Weights of a small image classifier: arch resnet, trained on scattered letters and digits in many colours.
Rows from block 4 of a small image classifier, named by matrix and row number. Rows with one number belong to one channel. Each number is 500 + 40 x the weight over its row's rms, rounded and kept within 0 to 999. All counts start at 0. Numbers have three digits each.
After each channel's rows are labels from the 100 images, of 14976, where the channel reaches its highest value: "top examples" is what is common among them. Only what is clearly more common there than usual is listed. The data: scattered letters and digits in many colours.
# convs0: first 3x3 conv, stride 2 (model.blocks.4.convs.0.weight, 160x96x3x3, each kernel summed), inputs 0-95
# convs1: second 3x3 conv (model.blocks.4.convs.1.weight, 160x160x3x3, transposed, each kernel summed), outputs 0-79

convs0.53:481556427553480513492492531492516570549476535519542488354479525544563533433463497422528471452507539428463511542474458469573460508439520453466563504476442534488490497460457474490466534468508485440477482554500451489569448507533453465496444511461486518452492510528470460531458496497466494539
convs1.53:462519502493475457505505510467450510521541467523450432491517454515498451488506503547442512439524527530444542446446448494455479581541447522444579437507469487495442479478497549421485571551510485487493532471494418475503461462501465504561466462
top examples: black; blue

convs0.19:526455485482485479428475514511459373463496434518456472446463489493542482544616532388480521495472438525474498487497507494502508479493381502546473479486543535492456533449428470524480486489543441507471450457544533585525491476497514501488476467429493508501482452523508451534527472534519490527
convs1.19:478475566567504440499551499439465511544514535558436474525532505472514554501562483577519439512529507439477468544501568483502459479545468459501487533433545480511540419513412445455441498472499482505423488477501515488506530497458537458486510519
top examples: black; brown

convs0.150:474483529474534467478469484462483517449490464500486431488465441502481482573556514515459502557511463557531511459548490495500558512583450554529439544458457452534429527525444375469482474474447491471491569490474524490496544486518484498467486407433498485515437420452495545521551510466499450480
convs1.150:551513528528441512453511488389519451545522508515508515494506456482452563553508483445486559523472575481473442513487512510519530411490492432557537532459482475485482494474445526506520505509549503502488490480442454451487548522520539415523497503
top examples: black; brown; purple; the character 6

convs0.88:519543504512524476481422468465509464470510576501464453479459492530465514577565508604469538479464450577546536452529502489451476529586437537545430510492447470562440531542453454519507543491521476472513485466555499458489538443526482563420506465431474539505492528461497466534523463478485484509
convs1.88:513503521470451509476569508485472419459557462537532486475505485463433489465463449489408462462419532475479537473478457516445519445427485477479479526466468498503496512456473517506504495492533468493520512530525510528449553511509480414467452439
top examples: black

convs0.52:472520506487569478452466456523544545438480460459505540421461519475455442514416422483494456522534468452493501407390524525426552518556486520492491504486479483469485490555525485467503536512457450479522538537511457410504540538488522500540536485459494493576501477494517575470538532463505431459
convs1.52:519569559534409539417422488408518505538533493455535568499523513513455522572506543487511560550506529500516425520523510510528508426466504464533522500510485463522429550505425515506543481508498493513459522510390432423517501466595466475516494511
top examples: black; blue; purple

convs0.49:530482524470488515434516523442501418478549531512391457545557450484500550446545506484449615518499469584499527509580526483465468477489464517510459481526501505542463525463496493535432456515522527450547441417544568542457449454480532494470506476462484517455476463463507501534524431503501474517
convs1.49:436520446490543471566533527512492483481480505503489514478509494477496520492466464494453495456434500442479602476477459467441559545463431496463499568473477522530552475451546501453463505552524457537422566501521620497446536477458587461452473516
top examples: black

convs0.33:458461420543465491474487539500535459428438479621509519401483514490522514452530536418503500466519484496484511544538512490504447509498492481497550484516470552511483508464458419473518524398445527431484461544531474519558495504538490507523482534485536535501466535486480463572418473512418473542
convs1.33:502504533479473447532553537466440450537566463539496425490446433489544454486478466532422495442507514442438573490458490505435447515476441491459547500465482486525416415479503530442483547540520425500494501499538510497535468477456482502580474530
top examples: black

convs0.132:523436511418421494508491510496508567484487452439471496518512505510488499508497427542543511481443562482486482523545445447509493505473609463489408502427508480501496526426516491501482499532537468502492555564415501495476475470501437531453515462535428481515476381450474537520518516497429482488
convs1.132:495504461524472514459406460436551483505421505503497532506553576521571574502495547471526491550521427519452438541506485509531514500474525479551489485497496453476562560524450485494530492527535573500472511483472439427504449510608593444508523514
top examples: black; brown

convs0.43:534486496476399531460513565512586512560517550536564490451504548603555585430473581488535511504460533461422516544490456468518454538430507501502522515517470468499453512446454501490434509502534499449490527532490469554448467456479522439476477484479435503470553454499544469490507501515509502463
convs1.43:458477496486474473533462488512450503462500447434473460493501484506481482484540539498428515451539523540453508422446432491493494565520457495459538440506488548416499479457542541427492543499541507466496506489483493451480464470483491475480468408
top examples: white; the character N

convs0.73:480500369541526503495512511483539521464498488511450514400494530450499473507544527387508516472521430549522493500497522554508506485516407487494540514517508570517475529501463404495512570420468514465465426553549504540571517512525490484544477516465539511541450516517485468544448429514506508485
convs1.73:479517588468461464494568544478440502514575501550451496504445448466464445461487437566450532469507565471452512449466446481474419483496503486454577455461495492555406456471487493485483559544503462495512556433490462497483501452458443480530487514
top examples: black; blue

convs0.55:523452460436451479446475526506430402475524420519437461493474484455534511523599555455481507518491466518510476525513483479492508449474439498573433465499552540463453513439440493491449481461498461515479430447544536596485483439471496500443486439457491485477488436499512465550523470518515494523
convs1.55:466501531515543455521490457429485448538500517536450470497554491470557602507576515552500447529529458474431484551495575500513476496490493481510487522461524468531563494496449433455476526478518516491424509469477495466529543512472600461486492488
top examples: black; blue; brown

convs0.51:498527477478531532497533507400521539518541525438376496549532479470494466375439496518497505490485433460516449488418585469414441457497511532534463497505493490478519481502562538510517489503487496515490493456523506530483447463466516467505509475522538519545492430526417458457466507539561529541
convs1.51:494468502450524528439470533442507530474445530455518491494507504436494460524459508490457532487506507479476505453492562477499539575427449486439462472546531459559470467511494488479491535486470462509469527493463495472501518432429484451465490495
top examples: black; purple

convs0.135:540453418495439490436496507501415379497524458501457477460478503475521516507594578413493509505504467562502501558513510492485495478502439507540470477479528517509468534461457503505463502437504433504467410440550532568515473437507470506457447441439482483498489455507514470546519491503543501546
convs1.135:486464530518545425505535485431484476505510518542428486499525500463536568484560508590547430534539479470456460519482552499508461523545479474492489516469529450539586477484455465462472536500501497516420522480493483478554525487455566482472508511
top examples: black; brown

convs0.147:535465521515439526499509563497553462490518501573587529358508537586517547427540493417524484457476467486467471532476512526509453463467455495492519494548502520503449515447482492511461527443494477502534427566542463507452494479508549480528492483499540513491446462492515418560467428526452514486
convs1.147:452488521498491476523467545491446486503531479450462448472453434461442485473504525548398517418518504518455585429458469505469474540502460498456565462508490514468448481475531550443485545526543480485468531450500505443483459470471503484492483435
top examples: white; yellow

convs0.38:427508538487497479498449432480513538442477514441477531462486508494444431505416383485496475456472460434487489422441489455426509511543525491466493468520448502442450465555544495451502500517445465488561547506482450354481511494484477501520544481494485504479498471455486532468547492504498484473
convs1.38:522509491513422596457408536470531496541497491511554538498526569521515502522474544455502510502521476524491441535544538511457522443406490484531446496499463455491448564533454471507547463534540511538495536547438471510516499469595515491543499505
top examples: black; brown

convs0.98:490479445508471528444480487521454375500495454552489459414452511512514468556608546345488478522518461515498506493494539484505534484481418503527534503474498508511489516452417410495500521459501454505481470483516501578538507497527496458503448478407510484508503490509507486526523502488528483544
convs1.98:476519582541464460488545479433482507553521510519454503501484482457464554497593464554553477471526538452487459530482525496573450482560497439527512490449497445506469462508429506481491508491521514502443495466480473469549523503453501493522522537
top examples: black; brown; purple; blue

convs0.40:508568394531555533482495475477469527492484503482425523446501553449510471450496512400520477460523481505520463542489498537531453472516460506478513496497518578533570523509483510535468559432491455477434401523527509508570460504528471493544474496450535571548486556511433436547451452478501530538
convs1.40:483539567472508458514551504463452538546566506563448510492499461452474440496509454603505495457516532508464542443470477465526436553500506525446566437497512460568402514489499516446490576559504476503469605449454446487484466426456469498539487505
top examples: black; blue

convs0.120:434446475557467491498487522510501445470456472567491467443420494486483474529570524422502515541545447532493484444532507498503551507526457540493511555504454532501448549510443355491486547423430495476527518534550500549561558500523499473524463481430560505540441481487481518514468526522525503527
convs1.120:489488556468415440474548458429492446512569474507465505476438441469435512491442457465507525519499544441473480474462455504484460444553500462481552466404444471500408498463485551480487506514588441491476486444453492467493495473457481454540475493
top examples: black; the character 6

convs0.42:534484521512457542500549544473584484522554593463461504599516480548508519465527565469502542483462501516513478473527552452495468465475574510557516496526479492472515545509475451475497500473458559504601460413505489521516431422497596522448549525501542455488454550461524487516477493526472488440
convs1.42:479464449458455501529549564453492487514469462482511433503469473485474444472430397502394502436496557436449571436509474519446499506418433444435479496462485494545461442486499528488478498473484478476483483502523570485455531512473463424480475458
top examples: black